Weights of a small contrastive image-text model.
Model: 7.05M parameters, 32-pixel images, encoder arch efficientnet_v2, encoder norm batchnorm, encoder activation silu, encoder depths [3, 3, 3, 3], text encoder width 256, text encoder layers 7, text encoder norm layernorm.
Training: 13100 steps, batches of 512.
Data: trained on seven-segment displays showing three digits, 195000 training examples, 34.4 epochs.
Rows from block 3 of the text encoder of a small contrastive image-text model, named by matrix and row number. Rows with one number belong to one neuron. Each number is 128 + 32 x the weight over its row's rms, rounded and kept within 0 to 255. All counts start at 0. Numbers have three digits each. After the name is the row's rms in percent of the matrix's.
After each neuron's rows are labels from the 100 texts, of 14848, where the neuron reaches its largest size: "tokens" is the input token at the peak. Only what is clearly more common there than usual is listed. The data: seven-segment displays showing three digits.
# gate: MLP gate (text_encoder.blocks.3.mlp.gate.weight, 672x256), inputs 0-63
# fc1: MLP up (text_encoder.blocks.3.mlp.fc1.weight, 672x256), inputs 0-63
# fc2: MLP down (text_encoder.blocks.3.mlp.fc2.weight, 256x672, transposed), outputs 0-63

gate.271 073:117128062128128128128128128128189128128128128128128128128068100128128128128128091128128128150138128163128128072128128128128128128128128128128128193128191056128128128081070130161128177126128222
fc1.271 074:128128214128128174128128128128128128082128128128128128128128128128128163128128181128128100128128128128128164211128128128094128221128128128128170128128069128128000117128199128128128128168128063
fc2.271 069:128128128195128128128128128128128128055128128128061128128128128128128128222128128128128128086218128217137128128128128066056128247128128071128128128128085128128128108128128128128128128109128128
tokens: "796"; "198"; "890"; "496"

gate.332 104:128128128128143128128128128128052128128128128128128111128128128128128128133128128128128128149200128128128142128128010128151128069128221135128128075128208225085128128128128128128218128128128099
fc1.332 106:128199128128128036128128128128128128128074128077128128128128070087128128095076128184128128187128128128128128128128128128128058128128125128128128128019009066225128145128128042128134128128128128
fc2.332 094:080164128179128094131088128157128128128128128103089104128128092128179000128128168147128128157101128094128176128144154074128078128181128151128023115109128128183128094113128077089128128128128128
tokens: "<end>"; "15"

gate.471 059:128128128128117117150128128128128128128128128146128128045128128128092197128128128183128128128128128128128128128128128128128128128128128128058128128049128128128128128128163128128128128128128191
fc1.471 062:161128184128063128128128042169128128128128128128128128196128087128128128128128128128128071128128128128128128079128128128162128128128128128128128128128128128128128101206150205111067128128057128
fc2.471 054:128128128128128128128128128128152128255083128195128128128128128128128128128128128128128128128128089153100128128128128128128071128128128128128128128105128128089025128128128128128052128128128128
tokens: "."

gate.197 101:128184068051128133128128128128128082128128170128128128128128103085128128128128106053128133128128128128128128128173066128128128128128128128128128128128128128144128148128088128128128128128128128
fc1.197 095:111128162182128128128128128128074128044116128128127128128209128226128128075128128128128128170128128128128128185128128128128049128128128128128160128128128197128128128128153195212026058128128128
fc2.197 083:131128128128229013176128128128128128128128126128128128196197205128128128128128128128128128128128128128128128128128128128128059128128128097128128092128128128128128128128128021127186108153128128
tokens: "82"; "582"; "782"; "082"

gate.259 065:128141178128128128128128128128128128128208128175128128128128128128128128128128128128128128128128111128128128128128030128128111128128128128128128128020128128128255128128128128128128171128128128
fc1.259 064:128128048128190128128128066128128128128010128128128128097101128128128128128128128128092189128128128128128128128128254128128128128128171128128128128128205000128128180128128128128128128128128128
fc2.259 064:128128128128128064128128128167128128128128128128128059128128128128128128128128069128128198128128089128128128128128128128128128083128128102128128128212128000128128128070128055128128128128128128
tokens: "919"; "918"; "616"; "816"

gate.273 079:168148128128128128056128128128128128128128128084128128128128057128162128128128128128138128128128128128232165075128196128128128115136129168128128128128128128102128090086128128128224128025128255
fc1.273 079:128125128128128128128128078128015066128128128218128128128078128128128128128146128128128128174128128197128128128115200128128097128128069128128185128128173084128128128086128128128128128128128119
fc2.273 082:128211128017128169128128128128128128128128128128128128128115128128128128128128128128084128213128128128034128128167128128075079128128128128128128128056128128128122128128140128128131128128128128
tokens: "7"; "1"; "9"; "2"

gate.99 075:128128128128128128128128128130128128128128128128128103128180112128128208171128128128128128128128014128128128128128079128128179101128061128128128251128133184128128171175128177128086146128128161
fc1.99 069:128128060128128170128076091128128087187128128045128192128128128128128118128128154128128128128128128128128128136000128238128128128128062070128128063128128128093128094128128128128128128128128111
fc2.99 062:128128128073128128072128128174128128128128128128128128188128128067101128055128128060128128128128055128128128073128128128128128128184128128128002091128176128128128128068128128128128186128145128
tokens: "81"; "763"; "814"

gate.147 096:071128058117128128150128128128128222128128128203128128128251090128128128128128128128121128128128189031128128128128128128132128128073115128128128128128128128128149128128128128128128128053128128
fc1.147 101:128068128160148128128128128128128128128128155120128128128217128097112128106190128128106128128206211128128128085061127128128138128128128123128198066243128128128128177128128128128128128045128126
fc2.147 113:100128185163128183069161128128128128128128128128128128128128112082128201212074081109078079128176249128128143128128128102128140128128128128179120128183144118128128178128128128255128128128128072
tokens: "."; "191"; "491"; "391"

gate.139 133:128128068084140128128082128128128128128128082128128128128175128128224128128151128128128062128128097128128128128128083027089067178128128190128151128128128128128128128128128128128128195128128128
fc1.139 124:186128128128226048128191128128128128105128128128128182128159128128233229128128128177128048128057128199128128128128104128128128128128128166128200128128128128179128128111040128128128128112128128
fc2.139 128:117247080128179128128128128128128128089074128181095128128128128128128212120128128128100128047128128128128128215128070124195151128060128120128139191128074128181135128128164128128128128128114128
tokens: "765"; "769"; "163"; "965"

gate.81 088:168128128128128128172128128128128216121128022128084204128025128184147128128128128128128128128128174128150080133128071128128128128128128202128092128056128128128128128128179128128128128128128128
fc1.81 090:128128128128128128128170128128222128149128128128128128196128128128128091208128128128128160128128128138128128128128072131128128128128128128128180142044128128128128006128128128112112128044077128
fc2.81 097:128128128128128128130159128139128128128075128128128128128128128128128128128128152049128128128128128128128128128128128128128128128128128128194128128128128128128156128128166090145128116210075128
tokens: "27"; "327"; "927"

gate.226 077:049128128128128128128128200128197037226128128163128211128128128128128128128128016128072180128128128216128128128193227183128128128128099128128128128130109128128128128128128128157090128171128128
fc1.226 077:198128128128128128128078128128128227128128180068128085128128128128128128128128128128188128128128128053128128128052128142128128128128193128128128128139128100128128128128128166185128128128141128
fc2.226 064:128128237128128000128138128128128128162128124128045031128128128148128128128128128128128128128128128018196039201128128128128128128128128128196128128176128128128128128128096128242096185128128128
tokens: "1"; "4"; "7"; "2"

gate.518 109:128128201128178167128128128128128128128128126128128128128128128128128220128128115173128077128128128128128128128071210242128128128128208128128128128062090128128128128128128128100128128128128128
fc1.518 106:128128212128210128024128128128128139128185128128128115128128225128128128128128128144128128128128140158128128128128245189128128128128128128128128128128070211066128204171128164094128128128128133
fc2.518 163:128128128042178128128128098128128128202128128114128128162162206128128201160128072167114128128052128128089128128128179128155128183083197161128128128128128194173128206172128191097128128128128112
tokens: "."

gate.615 104:128128004040128128128128128128128128128046128128128195128128058128128128068075077128128144128128128128128128128158128128128128089128128136128090204128128128128128065128128128128128128082128128
fc1.615 096:128128128128128128128128128170128128128146128128128128128128187195128128128113128128146128128128128128128185128128109128070128128245176044128128128128128157128122128128128128128128179128128128
fc2.615 123:128128128090128088147128128202089128130128120152128128128128082195072128130128062128128128128128107187128160128128128128084128083128128128128128128128163123128031128128128184117128128178128128
tokens: "."

gate.451 092:214128128128128128128185128128128128128128128224128128059128129128128128128128128128128128128214128181128128128128128128128128128079128239128128128128128128128128123128128128128095128120076105
fc1.451 088:128061079128128128128128128128128128128128081128128128128127128146128128164128128128128128055128128128128128128128092097128128128022178128128128128128128165128128177128128100128114128128128128
fc2.451 080:181170128128128128128128128128226128128128078128164213128128140176035128128178128070128128128128128210128128128128128128192202128128128128180009185128128031100128078128128051128128128128128128
tokens: "<end>"; "."

gate.547 083:128128128128128128062128128128128128116128128128128128128128085128128128124128128128128207171128065128128128128128128128128128128066128128128128128128079128126128190159128059128207128128128128
fc1.547 085:128128128128128120067128128128128128165128209128128128128128128128128066128187128067206128128128128128128128128128128128214128128185128128150128016061128028083128128128139128159128152183128080
fc2.547 089:128128128151128104128128128128246128203128128128128192128178128128128128189128128128128128128128085128204128128128237128128147128128078128138128128128128051128210128232128128128128128128128128
tokens: "7"

gate.87 135:190128128132167128154128128128128128162092128128128128134154128128128128128128128128166128128128128140175205119128128128128128128048204128128146128128128128254128128128128104128063128128214128
fc1.87 128:128128128231128128000128128128085128128128128128128174172105135128128178128128128128080128165128179128128128128128128046182128189128128128069140195128128128128128128128128128156128128231128115
fc2.87 152:080128128128128166108128128093128128128176128128031128128128128118128128128051128249128105128128128128154156128128145128115128197165087090064061128128128128094193128128169128140096099102128128
tokens: "34"; "94"; "309"; "308"

gate.236 103:128128128128128128128107018041128064128128128128109128128128051128128128146128128128128128128128128128128128128128170128229075128128128081132163160128128164128193128221128128183087128128128128
fc1.236 109:079128128128128128128128128128128174192128128121128128128027128116128128128128000158128128158128128128128128192128128128128128128157128128128076128128224049128102128091128187079160128128131128
fc2.236 115:164128128128128128124128128128128128099128131128128128128128128158160128128116081128128128128128128128128128191128128128128128128128128128128074128128207000173128128128128128128128128128128181
tokens: "919"; "01"; "910"; "914"

gate.496 103:128128195128094128128126093128128046128128128128128128128128124128128128128128128098128194128119116128219128055128128128128128128184128128057172128069128209128128167244171128128128128128149128
fc1.496 097:128128128197128128128128128255019128128128128128128128128128128187128128128172128128128128128116128128128128128128128128128184128052128128171128128128128128137130128063128137087153128128089070
fc2.496 103:150128128128128128077128128128159175103128128084128148128087128130128203072128081128105118128128128128128128128169172089128128128128128128128038128128128054113128188052128106128128173121128156
tokens: "919"; "914"; "012"; "813"

gate.632 064:128217128145128128046128166155128128128128176128128128128128128184128128128128128128128128147128085128128128128128128128128128169128128080128093128128128187128105128128128128128128128204128128
fc1.632 068:128128128128128060070128151128128128128128128085128128128173128183128128172128128169128128128122042128148128128087128144128128082128128128128128128128128128079128021128083128128128128128128128
fc2.632 055:128128128128128128128128039128236128128128128128128151128128128128128128242128128128104176128128128128128128128128084128130216128044128150128086128128086128128128128250073178128128066191128128
tokens: "7"

gate.626 093:128128128100077128237128080163128128128128128128128181128128039128128128128128128128121128214024128128128128128128128129128128128128128128128128128101128128128128142200128128128128063128128128
fc1.626 085:255128128128128128128128128129066128041128061128128128128189192184128128128128151128128128128187034128128199128128128128128128128128128128059038128077213128128128128131128128240128128193128128
fc2.626 110:128128128128128128068128013128128078083128128195128110128143128128128128042156128128128128128184141128066128128088205128050191152128128128128128039160128070128244255128128063031128128128081128
tokens: "29"; "294"; "794"; "594"

gate.337 136:128128128128128128128128159128151128167215215139099128128128128253128101128128128081115128227128135128128128128128128128128128128145128128102107128128128110128165105128242128128128128128128128
fc1.337 131:128145128128109156128128128128128062092128128128128128128128128128128128128128128128098063181062128208128128128188128128138128128128128128128128255128128128208128128128128128138128119114128128
fc2.337 125:149128178128112128099083128084128128128128166128116157128128060128255128162128084128173128128128128102128128128041128128128128128128128128128061170133128128128128128133128128128128128179128128
tokens: "408"; "302"; "708"; "306"

gate.468 078:128128128128128128059128128128128128128072141128128128128128128128230128128100128086128128128128128128174192147128128128128128128128128128087128128128128128041140208128128128128128128112079184
fc1.468 080:128192128128128082065128128128128107192128128199175128128128099128128128128128128243128083128128128128128195128089117128128084128128118128128160128174128128086128128128128119199128128177060112
fc2.468 075:128111128095105061128128128128128207099091115128074128128097128128128184128128128128128128082128190128128128128128128128128100072051128128128128128128128128128105128207128128170128128128128128
tokens: "33"; "338"; "332"

gate.433 076:128128128128128175060128128076128145128119128180128128062128128024128074128095128128128098128183098180128128128128128128128128122084152128092128152059128128128128130128128128128128148128128222
fc1.433 066:128128128082128128128028161128062128128193128128128128128128101128128128128128128092128146128102128051128041076128163128049088128097128128128128196128147107128128128054128128128128194128128128
fc2.433 059:147128128128128128128128128128066078128092128174128046101128128128071128128128128079128128128128128128157128128243111128044128128128128172167193106128128128094128223128128128128128128128128128
tokens: "82"; "3"

gate.149 079:043099128128128142128128128128158128150128097178220128128128088128154137227128128079128067128153128058128096128128128195128128142128128189128128128100128128128211128128128051128128128128128128
fc1.149 072:128128156128113201128128154128124128128128128195128128128128013072128128128160063154154128128128170128128128086128128128128207128128128118128188152128128000082128128128128128128128128128191128
fc2.149 070:173188043128128187128055054128128128128043128128128128128128128128090128128128128128128128128213128128182128128180054163128218128128128128128128128193128128128128128128128128128128051128128128
tokens: "07"; "82"; "582"; "182"

gate.480 134:111128229111100128039135128128128128128128128128128128096128128128128204128156128128088128128128128128128128215229128128128135072111128039128128170128128128128128014128128045128081094128173128
fc1.480 131:128151255128128128026128128062128154205128128128128128128128128095225128128128128128128128128054128128128128128128128128128128128128128128128128128128099068128128061128128128128128128128128063
fc2.480 122:152099128076165128128128128047128128128128049128128128234128128128186157128187179128128128128128128128128128128128128128128206128088128060128128160128128128128109081191128128128128083128128028
tokens: "<end>"

gate.550 084:219128128232128128128128067128128128128159128128128128128128098128128129122239128128126158128128128128128128098083213184128195128128128128128128204128128153128109128128070128128128255128117128
fc1.550 101:128128148128131128128195175128128128128128163051128128128128128023128196140128089128128146143128128193209128128128099128089115128128128128128168128128077128128128128128128128056111128102185128
fc2.550 087:128128163128089128128128128128033128128128128086052128128089174128128065128128128128054128128090128128076255128128029128128172043128128000128128128128124128128128096128128128128128128128128123
tokens: "680"; "480"; "380"; "980"

gate.225 089:128128128128128127128128128068128128128238128128165099128128128128128128128128128128128128153128128206128128128159128128128128128128084128060072192128053128128128214128128128128085128169128214
fc1.225 080:128178128165128128133128128128022194144075128128055174128144128128128128128080128128128128128128128128140128128128128128175110128128128128138128128205128128128151086240128128194128128038124128
fc2.225 081:128190128128200128128128128211128128128128128128128128128128128128128128128128238128128128089128128128082128128128128128052128096128128128212128128128128128128128128128128171146128128029128128
tokens: "."

gate.349 089:041128128128128128128128128128128048128128128129128128139128128128126128070191110128128128059128128128128128209128128183128128158175009128128128088128128128128173128128128128079128097128098128
fc1.349 086:128128128128128203128128128128073128128128128128133128128128128128128128106246088124128177128128222128128128128128093128128131128128128128123182094128123128128128066128128045128128128024128128
fc2.349 086:128168128080174128107056128128128128158179122104128128128128128128224150070196128128128128128128128128021171128128053128128128128187128115128128056089081128128146128128130128051128128130074092
tokens: "7"; "2"; "6"; "4"

gate.282 122:128128088128128128110128128128114129128128128128178097027128128185128128128128128128128128128131128128128128113128128128031128128128127128162128199069128128128128128141128128128166128128128031
fc1.282 119:128128128128181128204128128171128128128128010128128128097128128059128128128128128128071035128102128209128128128080128128102128083128118089128128128128169128084128084128200128128128128128128070
fc2.282 143:128128128101128128128072116128224128177128128212128243117195035128158128153128113128128128128128069128128093128128128128128128126135128128082128128158128109128114070128128128089205128116133128
tokens: "723"; "526"; "126"; "426"

gate.546 116:128128128128072202053128128128128128009128189128128093128076128072128223128128128128128219155056046128090157140128128128128128128128128128086225128149128231128065128128128128128128128067128079
fc1.546 115:128128128113128128051128128128174087128128110128128125128128128128128117128128052128137128128075076128128128255128104128059073114126128137128179128101128128128128128151090128083179128128128128
fc2.546 110:026128192128128190128128128128125046128128175074104128128084128128128111128128128128128128128128128128128128201128128128128154147128128128128202128140128128128214128128021128128128128128128128
tokens: "750"; "156"; "758"; "358"

gate.272 046:128099191128128128128128128128128128128128128128128128128115128128128128128128128128128128128128128128128128128050180208128166128128128128128128128128128128128128073103128128128128128070096128
fc1.272 053:128128128128128128128128128128128128091128154128128128128128128128102128128128128128186081128128128128217128128189128183217128177128128128087128128128128128128128088128128128076128128128197128
fc2.272 042:128128128128128128128128128044128128081128128128195128128128128128128128128199128128128128199088189128165128128128128128128128128209128128128128128128128068128128128073128128094174128128128128
tokens: "408"; "7"; "4"; "708"

gate.247 089:069128128172128128149128183128128042128128128128128224128128128128128128108098128128099128128128255128128176128128128128128128167012128113049097128128184050128128128153128128128128128141128102
fc1.247 083:128039128128128128128128128128128026128128064128128128187125128128128146128128128139128143221128128128128128128128128128128128128128128128128066128184128128128128128128128128128128128114128128
fc2.247 082:170128128048128128128128128128128128056128128128128128128128177128128128185220128128128128245163241128128128128128128128128128124070128128128128128134128176128128128128128128128230128128128128
tokens: "579"; "378"; "279"; "576"

gate.520 076:128128128128128128128128128128128103128128128176128215128128128154179128166128128128128128128128079128128128128118065128024071128128117128128128128128128128128128128185121186128128128112128128
fc1.520 065:128128128128128128128128128179082128128046128128128128128128128155142128128128128128128068043131128162224128128128128128128128128128128151128128128161128128128128056128217128083128162128128213
fc2.520 073:128180128094128147128128128128128128128061128128128082050128128085128128187047128122066128128128154192128128128128166128128128128128128128128128137181154128128128128128128082128128128154128128
tokens: "."; "43"; "73"

gate.439 083:122128128128089128128044128128158122128128128128128128124128059128128128128128128128128091223128232173128128128172106128128128128128128128128105145206128128175153128113193078128171128093128128
fc1.439 098:094163128128128139128072115128128076128128128128053128063072128128128128128128044128091128128128128128128128128240128031128128073195162031203217128049089153181128128128167128108091128111128160
fc2.439 091:128128203128128128129128097128128128128138128128128068128128128069066064128128128128128128128105082128128128089094128128055128128128128128128128128154054128221128128128128128128128128128128128
tokens: "33"; "533"; "3"; "338"

gate.119 089:255128128128128104100128056128128128128128128128128155131128128128038128128128128128065128228128139128012128128089128128128128128128135128128144128128077165128128185128128128128128128128128025
fc1.119 095:128128128128128128128128128098065128128128148174224128128128179128128128128128089130197128128128077128128128159128128187044128145145128128128142128128092128128075128128128128128128128128128128
fc2.119 084:128190128101128128128128056128135128128128128219128128128128128116000114128128128128054201128128128128105106128128074096128128105051128128128156167114128193079128128128128128128128128128128013
tokens: "817"; "917"

gate.388 079:128128128128128128128128128156128128128048128224128058128128215128128128128128128145128128128128103207128128128128128128128111064217128069128157051128128066030099128128128128128128128195128144
fc1.388 090:128052189010128128128128128128128118096128128128128128128128128128128128128128128128189128128128157128128128128090099128128111128157128128128128128128128175128128176128048128128128128181128128
fc2.388 078:128128113138128024160128191125186128095207078128128035128179128128128128128128128128128057187128128128222128128128118128200192128134099128128128128128151150128128128087128056128183128128128128
tokens: "46"; "062"; "160"; "162"

gate.627 084:128177128124084085078128128128128128160128128128128128128128195128128128100128128128128089128128128132020068128128128128140128163066128128128128194085147103128142068128128128128128139128128067
fc1.627 079:111113128107128128128128128108111128128128181128128128128128128137128128048128128089128211128198128000128128128128128128128128128128128128128128006209128128128128128128128128128128163128128128
fc2.627 080:211128119128128128128128128128128062010128128128128128128128128128075128061174128128128128128128128128220128128128128128128179128128204202128128128128128128128128128128176128060128149128128128
tokens: "46"; "529"; "723"; "123"

gate.306 095:128128190128128081176128128136128128123128128131128128128128128128130046128128128128128072158128103128128128128128128091128168128128128184128187128128051059128128128146128128128128128128128036
fc1.306 102:128216203128128049128128128128128128128128128128128128091128128128128104095128128128128128128128128128128128128104128128128128143128128128098128128182128128128128128128128128128128128055128128
fc2.306 099:092128144128111128128182194128074128168128209128128128128128012160128128096128128128128056128128128092135089128057128128128071128069128128128128128128128041081218128128162128128128211128128128
tokens: "1"

gate.277 133:128128128128128128116128060128134079071128128128128128156128128128128163128128043128128193128059128169128128255082128191128128128128128128128128128128056128114128128128092128128128128128017128
fc1.277 151:128196128128179128128104196128128209099128128128128128128128128201128090128128128128128128128219171090128128128128128128128128162128128128160039128128103128128134128086128128196113128146128128
fc2.277 124:142128074128172128128128128144128206128147030140185128128132128128110185128128128128128128128128145150128128128128128054128128128128051128128128128073128128128128128147250128190128128128128128
tokens: "750"; "159"; "350"; "450"

gate.528 047:128128128128128128062128128128153128128128178128128128128073128128088172128211128128128128128128025188128128128107203128088128128128087128157128128128128128189128128128128128128128128128128128
fc1.528 050:169128128128171128128128128128128128128128128128128028128128065128128128201128128128128170177128151128199128211128199128128128128128217128128128128128128128128128135128128128058128128128106128
fc2.528 039:196128128128128128128128128000128128128128255128128128128128128128128128128128069128039128128128128128128128128128128128128128128128128128128128128222128255128128128128128128128128128063207128
tokens: "723"; "123"; "524"; "724"

gate.213 082:128090128128128128128212128128072076063128128190128128128128113128128128128082232128215017186128128116128128128029092128128128128128109244128205128138128128128198128128128166128128128128108128
fc1.213 089:128128128146128128093128250128205128128128128043128075128128128128128158128155128128128128128128128128128060163214128058128128181128171056128128128128128092128047128052140128128128128107085128
fc2.213 089:203179193128128128128070128128128128128128128061188128146103128105128128128128128089128171128128128072128128128128125128052128060128128128085128128091128128128128128056213128128128128128128128
tokens: "81"; "481"; "981"; "081"

gate.35 108:086128128044128128128128128128162128170128128179128128128159209128128082128130194143128128128128128141128128128092128128107128128202100128128128146128069168178201128063128128128188128128128128
fc1.35 101:128128128128128128128128128128128128128029128051128128092128128140128202128128128128128128128090082128195149128123117128169137128128129035128014128193128142128210128128128128114016128151210109
fc2.35 097:128091066128128128128128096128128128087128128052128128212078202128128092128128049185128128128210166128128128082128128128088051128128128128128128128129128128070128128128196118128128128128128128
tokens: "<end>"; "47"

gate.72 130:128128128129128090149215128013128090057243128227099139128139128128128128128128193128128128128128128215128128128086128128128128128128088145128128128128128255128199029212128128128128128155128128
fc1.72 118:181128176128128128218248128128086095076170082172134134195255128128125128154128128128128128128128128128128128128123128128128128128128034179128128176128128239128128021128128128128089128072149128
fc2.72 140:065128128128128128192128081175128126128227128128128173128224060128088102128128128128128121128128128128128150128128037128128162113128128197128128030128128128128175128128128128128128128169129128
tokens: "81"; "919"; "814"; "914"

gate.316 128:128128092031160063044128128128129128128128128128128128181161119183128191128183128128128128128083128128128128128128128128128002128153128128128128240163128128128128128128128162128128130128128128
fc1.316 138:077128169128128128128128128128128128128128103128128107068128238128128128128107128128128118128128128171128128012128128061128239128107088134128128128128154128128214128128128128128050128128128128
fc2.316 126:098103128174128128128128128160128128128128128128128128128128128128115128128071128128047156128128157128100128128128174128128165128098128128066128128128132128128217101128128148099128128132128128
tokens: "67"; "767"; "867"; "167"

gate.156 092:128128128128128128128128128128143128128197128128128128128128128255128128128108128128128128128128128128226128128128203128128128128128128128128128128160128128128128068128097158177128095128128128
fc1.156 090:128128128128113128175167128128128219128128128128145125128128094135089128128129128128128128128128162102128128128070128128128079128128059128128128210128128167128128189128211128128110128128128212
fc2.156 095:128003128128128128128128156128128128128164128128128128128128128128128128128128128128100128128128128128128141097061102128073128128095128128128128128128089162128194128128128188124128128128042128
tokens: "7"; "1"; "4"

gate.77 138:128128093128128128128128128128170128128128128128058128128128128128128123128128128181128128128101128128128128128128128128128128138128128128128128128128128128128128055185223128255128128128128102
fc1.77 138:128084128128206128128123128128220128128128128128169192157056128128128128128067198078128128128067172128052128128044128128128038128128128128128128075128145157128128128128128173128163174128128031
fc2.77 136:128080128128128128128128153068161128128128089128128128128128128128180128208128196128128128128128128128128128128128128128115089128152128128128128128128128128128128090128128128128128176128085073
tokens: "07"

gate.625 134:128128128144128236128120128128128075128128128143128128184128097128128128128095033197128156128128128128128128128042141049129128128128128114128128148128177128128128128107128128128211058144128128
fc1.625 131:128056088128096128129128128128128128128128050099128128128128062128128128128062128128128128128046128128186000058128165128129168128128128128128206128128128128128063153128032128119144128128220128
fc2.625 168:128128128092128128128126128128140128128079128161207205128133128128128128171128139128128128128128128084128128061128128128128128213128128142128128128128124128128128128128128128128128083128128128
tokens: "44"; "744"

gate.579 105:128128128148128128062128171191128080128128128128128128128128128209128128128128128128128128128128176128128160128148184129128079128128101128128128128128128128128117054128128128128128128158128128
fc1.579 101:128173254128154085128178063128137141128000128128128128128128128069128128128128128128128128221128237113128169128128176128128184053128128128126144104128128128128128128128128128179128128099128128
fc2.579 085:049128128128128109128128164156128128128128141179078128128128128128128200128112128128153152209107128128128075099160102128128128128128128128128197128128128169098128163128128128128128128128128169
tokens: "07"; "."; "47"

gate.246 148:140128128189128128128140146128128156128128036126128128128128128193128161199060128172128128128128059128128128128128093049128128128088128128128128178128028128128079128188128128128128128128211128
fc1.246 144:128128128146213047128128128128128128115128128128128128188128128216204128128128128128128128128128101128128128128164108128070128128074128128128128128128064128128128128128128128128057128128128128
fc2.246 151:128128128073128128128128128128128102128128128107128072128128128128128128128034128128128128084128128128128188222128128054128076128128132128193185128074128128128059095142128128114128128158128155
tokens: "765"; "369"; "769"; "965"

gate.588 078:037087201128128128087128149128113097167177128128128128128058128128128077128128128110128128128128128196128128128128128128058128082128189173128088128128128128159128127128167128035167128128026128
fc1.588 070:128128128091128054061128128031128155128128108166128128128128128128128128128128051128128128128198128128146128128199128046128128128128128128065128042128128128158128128194128211128161163128128128
fc2.588 067:128052128128128076128128128128177128128128128184128047128205051049128128128128128128128160128128128128128124128128128128128128212045128128086128159051128128128128128128128128121180083166128128
tokens: "."; "757"

gate.394 151:140128128058128128128113128128183172138128128128128128128171128128128089128016115128098128159128126128128128128128128128116060128135128148128033128128128179163128128128128128087128128118074128
fc1.394 138:128128128128128128128128128128128084134128128112142168198117128176128128128211128182128187079128143128135128128128128178183129095128082128140128096128128128112077128128128128252128128128209128
fc2.394 170:198142056128128145128128128153080128142111128128119079162128128024175128128128165128128128128128231128174114128110080128128181128087058186128217128115128128128128197128173111143153131128191128
tokens: "07"; "807"; "407"; "307"

gate.669 048:204128128128128128128128128128078128128054128128128128128128128128128128128128128128088088128128128128128128128128128128128128175128128128160128128128128128128128128004128128128128128128128211
fc1.669 048:128149128128074128203128128128128128254128155128087128103128128188191128051128169075135128128103128128128128128128128128082128128096128128128128128128128128128128128128128128128128128128128128
fc2.669 038:128191128128128128128179128167041128128128128166193055128182128128128128128128128128128128128128128128128088128128128059128026128128176128128128128128128128128128128128128087128128128128211217
tokens: "7"; "1"; "4"

gate.645 045:128128128128062077079128185215128128128128128128128128086128243128128128128196025128128128082128128128128128128128128128128128080128128128051128128128128128128128128128048128128178081189128163
fc1.645 045:128128128128168128128128043128128079128128128200128128128128067128128128128168058128128128128128128128128183128128168029128255128128044128128128128128128196128128128128221063128128209128128128
fc2.645 033:128128128224128128128128128128128128128128128128128128128128128128128128128128047128128128128128128128128128128128128236128082041057128058128128128128128128128128128128072128128128063128128204
tokens: "7"

gate.634 091:128128128128128128128128128128128128128128128128083128128154128172128128128128128128128128128128128128128128204128128128128128128167128128128128128009128128128128128128128120128193128128128061
fc1.634 097:114140128207128128128128128128100128128128121128128086128128233128147128128128128074128128064128128128128163000128128128128214128128128128128128128128128128160128128113128128141169128097128128
fc2.634 091:128151152231128128111128128128088128104158128128128128043185159128094021134026128128128128128128128128128128128186128128128128128128128128128184128128128128122196128188128128128128050128128081
tokens: "67"; "767"; "867"; "167"